{"time_shift_ms": 100, "win_length": 512, "output_stride": 2, "mlp_ratio": 4, "shared_expert": true, "positions": "learned", "label_smoothing": 0.05, "lr": 0.0047, "nesterov": true, "batch_size": 64, "final_lr_fraction": 0.01, "weight_decay": 0.08}
Rows from expert 26 of block 3, named by matrix and row number. Rows with one number belong to one neuron. Each number is 200 + 40 x the weight over its row's rms, rounded and kept within 0 to 999. All counts start at 0. After the name is the row's rms in percent of the matrix's.
# up: expert up (model.blocks.3.mlp.up, 32x64x128), inputs 0-63
# down: expert down (model.blocks.3.mlp.down, 32x128x64, transposed), outputs 0-63
up.12,101,208,169,173,173,189,213,202,167,261,175,191,64,231,162,143,178,229,246,242,224,246,201,147,170,200,166,229,245,229,215,185,173,203,225,228,162,190,232,226,157,249,191,145,245,229,240,195,194,215,113,266,238,236,217,208,241,204,195,153,224,225,252,186,154
down.12,092,225,196,261,233,225,224,200,208,191,255,156,138,145,198,131,219,323,208,236,209,84,249,205,177,140,165,216,186,231,187,217,175,183,269,179,197,217,202,199,171,200,165,202,229,249,160,150,250,142,155,176,154,254,150,203,220,180,224,265,105,153,169,237,231
up.13,101,174,128,227,264,219,203,207,224,139,191,164,185,188,202,200,189,195,219,216,229,207,222,160,182,185,126,112,171,215,232,203,252,224,152,145,249,143,186,170,176,173,301,181,191,245,280,254,214,228,228,175,167,86,212,245,197,223,199,215,207,255,267,221,231
down.13,095,276,248,214,204,195,162,150,240,273,202,213,175,202,154,251,212,150,166,195,238,163,202,210,187,192,248,211,99,222,160,249,80,211,170,163,216,265,231,214,191,220,152,194,187,131,172,188,214,226,233,188,298,185,183,226,212,166,225,235,208,202,118,143,207
up.14,082,184,112,158,167,214,222,241,167,206,214,184,206,208,229,187,139,162,136,229,159,151,210,150,189,239,194,172,199,185,133,255,222,203,203,211,287,158,162,241,161,145,232,164,201,168,278,190,228,192,206,188,253,215,283,249,142,212,284,243,226,190,188,190,240
down.14,079,244,179,150,255,307,150,188,219,190,183,217,231,150,203,209,182,256,190,218,257,202,161,166,213,227,186,153,247,238,200,138,173,207,161,201,161,189,151,219,204,238,260,169,184,251,257,244,243,172,200,249,236,185,233,212,182,149,183,177,204,179,217,184,209
up.15,116,218,145,210,250,172,196,197,185,239,268,131,85,177,171,194,185,275,224,208,205,142,248,206,231,198,232,192,154,266,155,165,140,199,250,166,250,242,217,265,174,203,195,193,187,216,215,194,255,153,270,183,189,193,167,240,200,204,201,193,193,189,174,167,228
down.15,116,215,197,189,205,213,191,155,205,222,272,198,204,146,214,311,226,154,284,262,255,173,209,194,197,176,229,239,175,262,155,212,240,210,202,223,230,192,140,227,228,215,148,150,159,280,199,184,201,225,224,179,178,178,187,180,196,209,231,212,180,231,222,172,237
up.16,099,215,163,190,255,194,151,219,206,267,237,218,237,199,228,211,196,176,155,191,198,256,111,195,198,185,140,211,115,185,198,278,223,139,205,177,189,247,227,158,210,193,183,146,151,165,158,241,142,203,116,193,142,200,191,165,214,123,173,162,244,239,289,183,228
down.16,094,191,245,229,161,274,276,280,216,160,185,218,214,145,232,191,169,284,210,179,206,114,189,214,207,219,293,130,203,273,246,176,204,244,169,170,233,221,170,241,250,218,183,284,154,251,193,176,226,222,237,207,253,243,269,197,192,208,190,250,202,200,190,158,177
up.17,105,207,115,175,122,239,196,186,199,182,151,173,253,234,211,196,128,183,167,281,259,167,197,137,222,138,199,198,152,217,208,206,292,190,134,205,241,226,106,237,159,224,204,195,240,193,258,198,190,156,285,229,176,102,241,199,143,153,130,226,143,200,163,110,170
down.17,112,195,237,243,195,118,111,106,210,216,213,173,229,166,212,244,306,164,168,215,232,288,219,199,238,209,194,165,188,132,207,166,191,239,173,159,158,221,210,239,201,181,191,156,214,213,201,310,201,231,151,217,175,205,121,190,242,190,219,161,244,219,171,249,186
up.18,092,185,163,152,199,211,210,176,196,267,162,251,180,123,224,201,230,221,227,126,145,183,207,242,232,152,164,172,170,131,180,116,209,256,247,216,132,226,195,203,162,189,193,250,149,144,178,157,234,180,313,202,210,196,206,144,222,195,141,156,181,164,160,238,103
down.18,092,133,181,221,182,248,191,214,266,164,207,153,201,246,245,179,234,198,254,275,234,262,155,147,191,217,237,205,215,187,189,242,236,104,206,280,199,237,183,120,173,169,225,201,262,139,134,242,178,207,127,205,204,189,174,196,201,144,162,185,228,149,129,242,184
up.19,097,191,126,225,221,255,159,241,226,203,182,220,232,214,236,209,177,218,247,146,239,279,162,161,224,255,189,186,186,148,120,175,194,170,193,155,154,127,197,175,143,248,206,191,174,201,205,204,99,245,236,195,238,211,254,165,176,186,189,178,279,283,231,212,289
down.19,089,222,208,246,258,259,219,140,211,184,259,133,193,147,246,111,186,186,177,194,175,127,131,199,210,109,200,213,169,140,206,189,231,218,178,200,256,206,200,205,206,213,156,240,208,206,253,183,249,207,225,228,167,219,215,169,169,173,221,178,170,139,190,201,219
up.20,099,216,285,201,225,150,255,250,179,188,187,215,179,186,193,171,250,162,251,164,206,123,174,284,239,223,197,220,191,172,196,252,93,228,220,160,228,191,242,212,170,175,127,259,131,136,125,172,151,212,286,147,217,188,251,214,171,192,203,188,176,181,192,257,213
down.20,103,173,167,193,223,244,127,127,250,189,225,163,187,202,249,157,185,204,224,247,256,281,105,167,241,169,162,241,250,163,212,202,292,203,216,247,179,148,159,138,148,162,196,172,211,174,209,135,197,215,111,118,162,162,252,199,215,240,204,209,149,160,156,221,137
up.21,114,160,242,215,188,263,166,257,218,153,145,200,166,176,147,197,174,135,183,107,198,147,247,225,230,180,193,222,185,119,220,165,156,196,185,177,171,209,191,132,150,282,199,252,239,233,184,176,169,214,233,276,272,158,148,211,212,220,156,211,217,178,202,259,212
down.21,108,299,196,238,186,162,186,187,226,265,194,182,208,228,176,228,197,272,250,251,211,170,260,197,174,165,143,239,185,217,178,228,222,174,186,225,243,127,172,146,179,149,205,167,126,232,227,149,180,126,201,191,211,168,214,210,199,187,239,153,244,176,182,248,132
up.22,093,197,211,211,151,204,209,281,224,180,137,169,176,188,207,235,200,166,210,289,226,214,233,131,206,189,265,209,197,136,203,248,197,141,187,186,187,172,220,223,223,244,250,209,160,259,179,235,263,173,326,163,219,205,223,196,197,194,220,131,199,296,220,178,243
down.22,097,175,274,178,176,189,231,155,130,238,245,254,187,270,169,142,192,198,179,236,133,177,202,250,226,178,204,183,182,186,207,276,184,222,254,164,144,129,212,256,215,139,166,198,178,190,243,123,160,236,239,174,169,184,217,172,237,200,187,231,146,276,208,217,160
up.23,091,220,224,212,192,196,248,208,199,256,243,179,137,179,199,145,166,225,200,206,199,241,218,181,175,283,152,225,298,165,182,225,187,189,80,222,200,90,224,203,231,164,222,227,278,173,162,216,238,176,256,181,192,291,187,207,181,151,166,199,174,231,278,205,238
down.23,092,241,231,195,232,169,229,234,209,236,173,177,177,215,159,265,129,175,178,300,160,220,228,183,219,196,220,194,137,250,229,242,199,255,176,260,185,187,142,155,174,169,208,172,186,205,293,89,183,229,194,172,171,240,93,228,207,242,251,273,185,148,202,143,247
up.24,105,223,237,232,202,223,199,160,223,226,209,123,205,182,220,214,176,180,220,175,199,142,140,132,149,167,223,178,206,250,194,195,228,194,195,159,238,242,204,154,164,267,173,147,257,185,226,185,214,138,248,219,214,114,203,203,216,173,185,169,196,215,312,156,116
down.24,109,253,190,235,231,156,181,223,201,187,244,272,177,213,233,209,188,201,203,183,180,191,241,246,154,203,138,169,199,190,240,156,250,178,173,201,269,253,205,256,194,125,196,201,216,223,177,224,169,206,192,214,135,175,194,241,215,195,246,183,175,173,133,216,248
up.25,100,253,287,262,197,205,206,283,218,123,159,117,204,228,189,214,240,144,148,176,189,203,180,180,192,219,250,158,212,138,216,168,209,248,161,191,228,179,179,105,172,170,208,135,191,213,161,197,200,192,247,241,200,182,172,235,237,177,196,199,231,256,290,230,220
down.25,098,213,123,233,146,205,169,174,286,193,176,216,112,209,176,173,138,222,177,185,185,167,210,175,132,178,255,246,223,184,240,211,227,214,266,224,193,184,149,175,211,220,141,213,212,201,223,143,102,190,191,176,218,266,252,191,166,187,232,208,227,163,109,199,213
up.26,088,206,149,185,213,138,238,158,204,182,176,159,239,185,200,245,136,235,217,201,232,252,228,239,277,175,142,241,158,245,224,240,188,219,224,226,270,188,216,209,230,193,135,157,168,177,177,235,221,200,182,148,172,218,244,174,191,231,242,243,168,121,188,216,108
down.26,100,226,202,180,222,152,131,219,227,205,243,153,241,164,188,314,267,116,223,175,188,165,135,232,211,156,185,193,182,194,209,106,234,237,277,165,153,201,177,246,253,165,173,168,169,160,184,231,283,181,209,206,253,141,226,197,194,208,150,183,265,221,236,182,280
up.27,114,180,234,279,192,128,188,224,240,247,215,183,144,224,254,192,182,152,203,167,244,145,130,175,264,188,209,158,205,215,202,202,154,141,209,162,194,117,248,107,205,203,214,213,168,225,175,200,215,210,132,198,193,178,228,157,153,319,168,120,188,215,210,148,260
down.27,114,237,249,163,161,215,264,148,192,98,263,160,164,251,198,199,168,181,126,209,203,210,209,190,212,191,239,160,243,190,217,196,292,212,163,189,175,180,183,156,161,179,239,179,232,182,201,128,220,215,305,212,214,257,130,199,225,204,283,188,237,203,258,148,153
up.28,087,190,214,274,162,188,194,214,201,258,208,134,181,208,136,166,183,246,128,147,189,196,189,196,200,273,284,179,258,154,167,219,129,209,137,247,166,236,192,171,197,213,243,137,196,210,187,175,183,197,254,142,172,253,202,195,166,211,189,199,202,240,126,193,211
down.28,099,154,191,264,160,208,148,150,235,162,229,243,171,196,297,199,219,161,179,194,218,225,134,189,239,169,229,138,128,216,244,235,237,281,234,167,141,195,225,199,212,187,144,172,226,218,208,206,186,191,164,249,213,225,210,260,202,157,187,273,144,223,188,183,209
up.29,104,186,277,158,205,194,227,153,155,209,166,179,179,185,163,165,235,240,198,202,136,223,190,197,182,157,277,202,177,226,230,190,131,289,275,160,188,211,146,228,202,170,124,223,171,161,216,156,182,163,233,161,230,148,255,199,210,226,148,152,253,136,259,152,245
down.29,105,234,156,182,236,151,171,199,189,196,218,285,177,165,196,209,230,169,205,233,277,232,169,230,168,188,109,229,220,207,178,151,289,131,173,263,217,230,240,192,193,143,208,234,250,169,145,218,245,180,187,195,173,189,203,189,191,160,226,126,210,192,174,294,188
up.30,111,186,168,299,197,171,209,288,224,132,235,225,145,184,208,183,167,269,188,228,208,155,198,224,181,158,159,170,206,183,222,268,152,237,227,226,147,125,178,207,207,228,280,176,138,210,218,231,175,250,154,226,196,222,229,169,222,234,209,186,157,205,106,78,210
down.30,109,170,278,141,184,142,217,190,197,180,134,222,230,265,148,160,226,171,151,194,248,183,222,207,191,180,259,200,164,177,222,239,201,212,190,160,160,195,214,145,163,216,174,84,240,172,227,175,181,155,170,258,211,116,226,161,187,227,203,190,223,213,262,191,230
up.31,100,195,177,245,188,204,234,236,169,241,186,253,136,220,232,206,161,142,194,186,128,160,201,277,187,205,171,208,164,168,162,240,195,215,188,141,129,190,107,224,147,206,214,242,191,237,266,203,221,292,114,207,219,202,227,173,221,237,160,174,211,208,173,172,234
down.31,100,190,163,161,257,147,269,254,234,206,121,232,197,259,187,128,141,235,261,187,263,183,247,226,285,213,162,215,195,193,180,264,232,155,190,230,240,253,226,205,224,129,194,232,139,201,139,199,199,223,201,208,201,202,191,173,155,259,165,241,164,196,266,222,255
up.32,113,197,161,184,155,206,163,225,217,242,182,185,159,206,234,147,219,165,252,162,183,208,204,234,165,149,192,179,199,167,182,207,249,191,182,212,232,241,235,200,210,164,221,217,167,258,264,172,236,182,275,139,214,188,223,226,202,230,155,174,225,198,169,257,210
down.32,120,194,202,206,225,166,91,211,208,214,192,234,188,156,247,176,210,178,191,168,222,267,167,212,184,262,199,190,137,150,235,225,166,217,256,127,150,245,229,192,128,200,165,236,195,115,163,137,176,240,128,194,203,180,231,113,162,236,134,240,148,203,151,303,249
up.33,108,223,205,228,232,163,155,142,189,183,184,174,244,148,169,221,194,171,223,161,210,126,165,117,177,162,226,187,196,225,234,244,290,160,270,94,193,187,216,185,184,269,191,192,242,166,147,149,195,205,177,233,144,129,212,177,194,196,196,191,230,173,228,232,242
down.33,098,247,222,174,197,188,245,188,171,145,210,202,198,177,212,177,191,203,218,279,246,176,215,261,139,171,170,197,167,266,262,118,185,182,206,212,242,258,223,194,199,178,158,232,194,176,168,179,209,181,236,166,184,172,228,207,237,238,238,116,120,176,206,234,191
up.34,101,194,142,193,162,226,204,216,210,212,254,165,276,173,174,280,215,250,153,237,187,174,211,184,210,195,180,157,166,178,230,276,166,172,106,208,301,180,120,241,215,181,192,193,229,191,300,213,228,166,140,229,192,204,107,187,167,234,245,145,263,204,214,172,252
down.34,097,253,253,187,211,180,165,225,257,248,164,209,178,154,230,171,205,187,216,216,159,181,174,246,147,274,202,160,134,122,192,228,211,228,216,195,146,190,249,175,172,177,162,186,188,163,159,300,236,185,181,244,278,221,207,163,253,250,183,280,238,131,137,196,207
up.35,087,145,218,138,162,223,259,233,178,193,229,236,202,181,232,176,261,184,162,158,222,129,249,232,228,183,193,180,180,261,174,157,101,208,237,180,221,206,234,208,236,122,151,229,198,119,176,144,199,207,246,141,198,202,240,194,208,215,180,226,224,232,312,230,188
down.35,097,245,127,144,269,219,188,200,244,233,138,258,126,170,163,169,132,173,254,232,156,259,205,213,185,192,214,208,223,226,189,265,157,203,171,239,126,246,263,186,168,183,227,201,231,222,197,130,191,251,207,246,251,171,226,209,235,164,219,263,184,146,165,209,156
up.36,109,200,146,124,225,182,198,183,201,168,153,189,286,222,158,217,180,164,284,184,154,208,145,296,254,208,167,156,221,217,260,179,170,195,285,265,241,172,224,143,199,233,142,195,213,144,223,263,220,216,245,206,220,157,228,246,206,281,199,194,142,194,182,197,201
down.36,109,127,198,138,228,172,200,197,234,198,191,202,270,133,242,175,199,231,205,203,166,142,146,168,227,189,179,172,248,204,201,136,208,177,232,263,143,216,125,163,256,264,228,223,161,218,275,250,186,184,149,135,203,200,220,214,175,224,237,225,239,123,303,230,197
up.37,094,202,189,231,223,222,218,263,205,182,171,282,181,196,140,185,175,226,232,151,196,202,145,203,178,193,201,193,149,177,229,201,275,173,151,177,167,221,247,250,200,258,203,189,205,155,163,216,173,199,194,251,292,187,220,136,220,169,140,178,165,153,279,144,96
down.37,085,122,160,157,245,233,255,207,145,163,176,143,207,242,217,162,191,216,194,219,184,206,281,130,157,242,159,176,213,150,194,179,319,180,240,201,168,123,192,151,211,198,210,197,287,167,244,200,219,255,196,149,184,214,259,243,251,192,226,199,221,184,154,253,224
up.38,097,249,211,208,194,179,199,232,174,146,238,133,251,196,253,218,154,214,203,252,202,266,151,135,229,229,251,178,228,169,194,177,182,159,199,250,138,162,262,130,208,149,155,145,197,232,236,155,188,199,253,141,214,155,197,183,131,240,188,178,240,183,211,152,211
down.38,098,238,169,236,187,216,139,173,230,181,190,281,209,191,207,208,211,262,172,139,175,177,150,227,293,124,244,218,217,206,172,188,251,223,169,158,212,259,189,179,284,240,198,153,171,194,202,210,114,161,167,211,170,281,127,201,211,219,197,193,241,255,175,202,199
up.39,117,214,191,172,161,225,156,201,198,204,225,182,186,218,225,163,163,148,147,239,135,196,258,190,177,215,219,178,166,216,206,147,178,265,131,146,212,198,196,256,217,142,202,299,231,208,233,156,140,204,176,202,156,193,239,240,187,210,173,198,218,217,256,171,186
down.39,113,197,198,162,201,150,254,250,157,226,161,279,197,207,166,181,193,164,159,209,184,247,205,258,238,168,238,242,214,187,200,150,176,186,153,218,204,266,213,215,272,183,192,277,199,168,109,229,232,275,149,197,166,282,191,219,157,206,213,197,226,198,171,196,174
up.40,117,198,348,128,258,190,155,187,177,180,211,204,224,233,167,188,247,186,219,186,172,256,265,203,159,253,216,228,166,239,192,147,200,228,194,197,159,202,170,214,183,192,244,130,310,193,193,145,167,199,218,202,177,220,150,244,248,187,243,260,176,163,168,241,153
down.40,113,136,194,221,229,150,229,237,189,201,242,203,226,194,226,161,232,128,199,212,101,204,225,153,129,296,231,151,172,256,219,213,240,167,175,199,188,132,176,239,255,185,176,194,237,230,163,146,155,188,204,225,174,177,200,182,258,150,222,192,192,199,279,199,168
up.41,078,275,212,215,247,198,215,199,198,213,198,236,214,193,163,192,242,228,112,210,173,213,240,271,138,89,171,229,226,231,161,206,224,167,200,238,112,156,225,166,187,142,182,220,188,168,215,171,218,244,330,164,189,221,257,273,177,195,211,168,195,222,183,239,237
down.41,086,182,139,176,176,281,247,250,177,221,218,206,237,165,215,172,263,119,233,228,194,215,228,208,145,228,132,215,230,250,123,236,227,213,152,203,240,195,173,158,133,160,241,218,225,157,243,190,250,148,189,132,182,179,105,142,78,180,245,151,211,254,204,182,216
up.42,088,204,200,161,185,131,164,233,132,155,173,202,226,126,188,239,253,221,233,244,253,283,146,213,211,237,179,210,192,155,230,237,247,187,222,191,246,248,299,217,313,225,153,169,196,237,170,266,150,140,209,231,161,223,179,174,212,208,178,167,209,229,85,163,148
down.42,092,124,225,176,195,215,178,157,120,244,274,170,231,179,239,182,197,223,229,143,161,161,204,270,204,138,177,167,175,195,218,157,219,202,172,120,170,224,179,205,219,209,172,178,271,211,226,231,223,227,232,164,196,151,214,149,246,235,155,285,241,162,202,228,231
up.43,092,168,282,252,280,177,220,217,187,182,178,155,177,178,283,194,188,197,203,242,246,161,155,195,205,172,212,221,238,215,269,238,260,220,158,255,192,144,193,249,165,237,205,201,206,229,232,183,272,152,89,242,204,228,227,206,220,186,201,188,198,203,196,92,230
down.43,098,260,194,156,184,149,229,167,192,183,188,217,223,161,153,191,264,214,216,175,256,199,208,151,173,141,203,111,231,172,251,187,93,241,299,195,133,204,165,156,221,234,208,143,229,119,168,190,180,254,183,254,218,203,172,171,210,180,213,236,253,206,214,189,176
up.44,104,252,135,219,125,256,212,220,189,165,202,193,165,172,199,208,191,188,158,150,201,171,180,109,206,173,169,231,217,203,184,194,207,159,138,201,237,164,175,189,223,147,251,186,170,219,247,203,248,171,249,213,116,211,152,241,212,228,191,226,216,220,242,189,175
down.44,099,199,263,194,225,163,139,197,136,210,135,177,211,217,187,190,188,165,177,175,189,268,175,239,206,202,267,208,163,232,221,193,127,170,180,214,187,177,248,203,145,244,197,205,170,193,178,185,204,223,178,257,176,186,255,193,217,189,136,158,256,211,117,141,221
up.45,099,198,237,128,154,227,200,199,173,252,167,211,145,226,206,222,183,175,209,262,192,129,155,195,214,225,232,244,220,204,179,196,205,207,160,166,397,226,173,232,226,215,194,197,182,170,256,228,217,165,195,191,141,151,150,194,167,202,167,242,175,239,196,210,242
down.45,102,190,231,225,222,226,161,170,279,172,145,204,195,147,188,248,252,137,263,174,170,275,163,190,201,219,159,236,186,232,190,157,199,224,162,246,237,224,205,267,254,183,171,221,123,185,162,265,213,220,277,200,216,125,172,157,153,229,226,214,222,183,253,158,197
up.46,079,211,154,251,194,138,159,174,273,179,133,226,165,190,223,201,180,213,184,184,215,148,182,205,186,181,158,193,232,210,185,127,182,131,243,161,258,182,255,247,187,232,270,177,235,219,196,221,240,162,147,185,191,179,255,241,131,194,231,246,178,155,189,221,236
down.46,098,227,227,180,188,159,149,174,186,191,215,231,222,161,248,199,158,179,195,158,175,211,209,211,156,264,89,176,193,185,116,236,193,226,183,178,189,258,218,232,216,193,214,167,114,181,154,192,254,237,239,284,224,174,215,211,169,151,236,190,223,143,245,97,213
up.47,103,185,192,179,220,195,193,189,168,158,195,209,190,205,177,149,236,222,210,148,215,172,266,232,212,216,194,260,189,197,114,186,200,201,274,229,191,218,217,239,206,222,133,218,149,216,200,155,259,234,243,261,155,280,222,186,254,275,200,181,178,249,200,204,251
down.47,099,145,161,196,175,266,223,180,204,229,292,167,118,201,207,165,149,246,147,247,239,255,152,189,214,200,172,212,258,197,140,230,173,130,225,263,178,180,187,200,135,214,236,198,205,326,234,187,165,202,176,170,194,156,172,253,123,237,188,155,155,166,196,166,154
up.48,099,183,175,208,225,166,233,319,228,247,140,184,265,223,183,189,152,141,196,198,180,213,180,176,193,189,171,190,142,169,260,169,246,166,175,230,164,217,181,171,230,265,208,146,267,127,239,214,196,151,266,293,256,197,195,183,186,174,128,228,219,195,269,135,144
down.48,102,220,227,220,240,191,260,234,149,153,185,192,213,166,192,215,189,233,196,183,175,182,266,186,136,189,259,196,135,186,189,223,222,151,207,183,192,171,181,249,268,188,220,226,166,172,214,186,219,210,163,233,234,221,249,217,272,166,219,244,214,163,169,156,296
up.49,107,217,147,249,213,220,194,285,173,115,214,162,148,213,168,164,227,209,273,217,180,261,213,291,216,164,179,257,191,231,184,219,206,230,157,217,268,187,195,237,198,164,214,136,144,263,242,200,173,233,213,216,232,212,206,267,240,165,224,211,188,164,235,168,159
down.49,103,186,128,295,164,179,173,176,186,309,250,210,167,214,222,261,155,284,204,177,226,163,203,71,258,205,203,199,228,217,169,227,236,242,237,206,180,153,174,220,165,250,206,175,211,221,235,156,200,172,128,151,179,193,163,225,222,200,197,146,239,221,162,230,178
up.50,102,213,246,222,164,288,192,116,212,133,222,223,268,221,160,222,206,197,122,197,218,159,221,237,201,216,189,204,268,195,246,148,198,123,146,112,121,198,235,188,260,191,228,230,181,165,121,168,167,229,201,220,179,215,222,202,230,136,216,188,217,278,237,209,139
down.50,091,184,215,179,181,187,178,139,152,145,164,209,194,283,169,203,265,156,179,223,187,256,199,172,202,242,226,157,165,241,159,244,198,188,173,240,260,230,300,232,195,166,180,201,214,176,268,231,174,219,233,136,211,169,167,199,169,142,207,290,211,188,177,135,193
up.51,106,217,274,179,196,204,205,205,237,162,255,201,203,198,231,168,147,211,197,198,213,165,258,188,168,168,192,142,166,183,266,188,205,196,140,131,153,159,198,105,242,240,231,192,271,199,202,202,152,203,141,244,300,203,174,153,224,257,164,224,190,167,161,156,151
down.51,106,213,257,197,168,151,227,271,259,171,192,233,220,211,166,265,159,163,189,130,153,197,253,167,195,182,216,153,195,202,238,218,212,204,261,219,116,179,162,247,310,163,136,194,150,159,150,200,198,161,285,213,260,190,194,225,247,162,194,209,229,183,248,192,144
up.52,093,150,204,150,178,215,187,245,245,155,269,200,172,225,182,190,187,155,201,215,206,274,170,145,225,170,160,196,197,120,227,241,172,175,237,208,121,137,229,178,204,251,201,142,200,125,156,155,226,211,184,241,230,236,239,217,204,200,173,132,230,228,188,181,163
down.52,096,232,227,248,216,210,252,197,223,213,158,196,156,230,219,201,209,316,161,184,233,137,230,209,201,162,203,226,286,156,220,177,195,199,218,166,189,191,143,210,194,242,262,203,214,200,183,179,185,179,178,168,187,204,171,163,154,147,164,266,184,208,225,174,195
up.53,115,166,281,188,211,238,185,152,177,153,212,214,227,168,227,163,180,206,206,146,139,165,257,226,215,216,278,170,158,229,160,141,204,261,217,200,177,279,175,241,196,189,198,229,170,177,170,116,156,232,144,186,199,238,216,202,200,187,134,209,243,239,285,144,156
down.53,118,200,202,206,135,200,291,212,169,232,200,334,181,194,166,164,201,206,142,236,189,301,227,221,156,178,222,214,251,210,264,154,246,205,146,209,195,241,170,238,220,162,207,275,217,243,192,224,242,204,180,171,163,176,206,214,185,236,314,181,214,217,198,232,190
up.54,082,227,161,186,217,170,220,228,175,217,229,283,161,204,212,205,194,267,259,237,198,192,206,204,187,162,154,196,188,202,163,220,176,198,206,218,189,263,272,213,162,169,238,193,204,258,205,176,302,124,118,166,218,222,188,207,189,247,240,164,229,203,194,241,178
down.54,087,149,196,120,190,216,192,181,198,250,233,205,138,133,179,259,179,213,201,222,257,175,220,118,189,235,231,164,248,189,199,278,182,150,211,172,211,207,259,256,144,174,228,163,201,258,207,167,188,209,267,285,194,236,144,246,227,185,182,207,162,164,169,234,183
up.55,094,195,211,164,250,264,165,227,211,134,182,192,213,170,163,205,193,177,209,211,186,143,242,173,225,246,187,243,198,208,244,253,197,292,151,157,100,171,154,216,181,214,241,102,259,157,253,233,216,137,249,280,223,259,191,230,194,194,152,187,235,224,249,200,93
down.55,089,228,362,163,183,172,206,228,184,223,231,197,226,179,144,215,199,153,209,235,221,191,218,152,188,141,206,170,217,253,201,208,169,181,177,187,274,154,204,281,192,241,198,235,158,196,229,140,213,148,187,218,174,164,183,212,246,105,209,154,186,224,215,167,220
up.56,103,133,174,184,180,193,116,253,146,202,264,204,245,244,232,195,249,245,159,257,168,233,261,223,144,140,193,198,195,177,147,168,219,208,220,187,297,219,247,175,204,157,112,194,135,194,151,188,189,199,195,166,170,152,224,203,205,198,253,186,212,237,159,186,180
down.56,090,261,195,245,266,211,171,212,222,242,226,170,164,261,259,228,177,236,190,193,131,185,214,160,222,190,230,203,234,210,167,201,152,254,189,199,188,80,227,244,198,231,245,168,171,284,268,225,143,164,222,142,206,208,201,207,211,165,141,219,213,191,173,213,235
up.57,108,142,235,158,146,202,258,231,178,222,238,183,198,157,197,205,205,213,175,238,213,288,258,222,182,272,199,226,203,163,178,232,276,166,119,254,166,188,184,223,213,191,212,208,211,192,145,276,154,163,181,173,202,237,179,177,160,168,132,220,182,170,218,157,181
down.57,105,126,240,211,226,295,224,246,242,193,225,143,172,171,250,280,185,177,186,185,159,124,211,207,220,262,187,174,158,228,177,205,172,245,210,236,173,169,226,238,271,175,205,192,182,184,167,192,239,193,244,201,165,251,181,207,196,181,104,209,164,186,263,137,298
up.58,103,164,171,165,232,196,219,174,202,250,185,214,195,236,162,177,269,182,233,130,175,185,153,207,136,207,187,207,194,188,217,173,168,227,226,101,108,193,195,215,224,180,114,137,202,205,132,184,137,176,209,220,154,240,166,213,216,208,197,198,241,150,247,259,69
down.58,097,208,173,164,244,200,270,262,172,250,235,181,187,170,276,138,204,211,171,243,120,235,231,218,264,249,251,245,194,132,184,177,192,139,130,243,215,162,198,160,207,259,234,195,232,209,223,170,211,186,228,181,264,178,169,194,232,125,197,161,179,133,150,271,238
up.59,089,188,197,214,219,201,166,228,281,233,195,202,215,239,216,191,179,209,189,147,179,227,184,208,233,204,255,156,184,175,231,198,236,192,129,241,223,186,223,183,166,169,232,223,213,167,247,132,166,190,185,185,281,154,236,166,237,150,185,186,208,128,187,160,113
down.59,095,218,158,213,181,197,156,188,180,284,272,242,232,143,242,231,211,193,235,163,218,173,242,126,217,183,192,208,206,186,203,199,228,257,209,141,245,229,189,211,203,240,206,192,237,219,238,181,144,273,214,207,182,202,162,166,121,238,223,202,251,229,185,196,168
up.60,109,178,300,169,171,211,155,230,153,255,247,190,207,241,248,226,234,153,161,182,139,116,282,212,181,195,199,225,154,207,140,177,203,264,198,196,231,226,187,277,185,201,174,207,169,211,169,120,166,210,153,165,178,181,257,230,217,209,80,201,221,173,261,188,211
down.60,114,250,185,173,203,174,171,193,92,154,148,277,165,190,225,166,220,237,174,167,196,294,213,240,229,243,186,187,217,174,166,138,220,214,202,198,210,264,178,209,184,236,161,210,146,183,266,195,200,185,238,219,271,252,260,173,184,233,229,215,224,209,189,293,183
up.61,113,171,189,195,235,172,266,219,208,126,194,149,244,183,201,201,222,283,155,187,218,168,186,228,228,162,213,192,194,118,209,186,196,239,268,180,178,216,199,241,224,164,259,230,208,168,192,194,154,193,113,203,165,149,216,194,167,233,163,237,240,244,162,256,181
down.61,114,138,232,186,194,191,161,182,187,221,169,224,269,219,147,197,206,244,180,140,214,242,134,95,180,175,236,244,211,145,247,240,182,212,164,246,196,149,227,149,197,228,257,211,178,197,216,166,171,168,177,172,168,154,153,244,151,154,153,208,204,261,223,152,198
up.62,096,202,138,206,220,222,183,184,198,298,165,191,109,187,268,163,177,147,264,286,231,166,229,126,197,163,203,220,172,209,221,248,229,216,267,213,265,191,202,170,139,196,222,140,231,241,292,156,171,210,158,159,163,225,159,217,191,250,156,186,197,151,214,257,184
down.62,090,247,165,138,130,250,229,146,192,169,275,248,196,178,168,177,209,245,214,231,243,199,187,190,209,216,214,225,219,200,176,208,164,185,94,144,283,240,238,193,162,247,135,170,195,192,214,217,275,210,191,218,192,182,192,192,234,224,198,207,152,177,118,265,210
up.63,086,252,196,220,265,204,219,208,158,208,241,119,171,184,160,154,247,233,220,173,262,167,226,282,180,140,223,217,88,216,183,296,171,202,201,131,170,140,217,226,158,186,184,197,157,167,227,192,234,180,197,191,233,247,213,243,238,221,190,262,215,211,141,189,167
down.63,092,213,190,126,268,230,201,191,189,173,143,160,182,159,217,220,180,217,231,198,215,210,159,113,165,272,167,228,214,201,208,197,165,213,221,213,212,212,214,236,191,205,261,216,294,223,198,227,208,200,125,208,262,124,204,168,236,209,226,231,199,188,242,171,231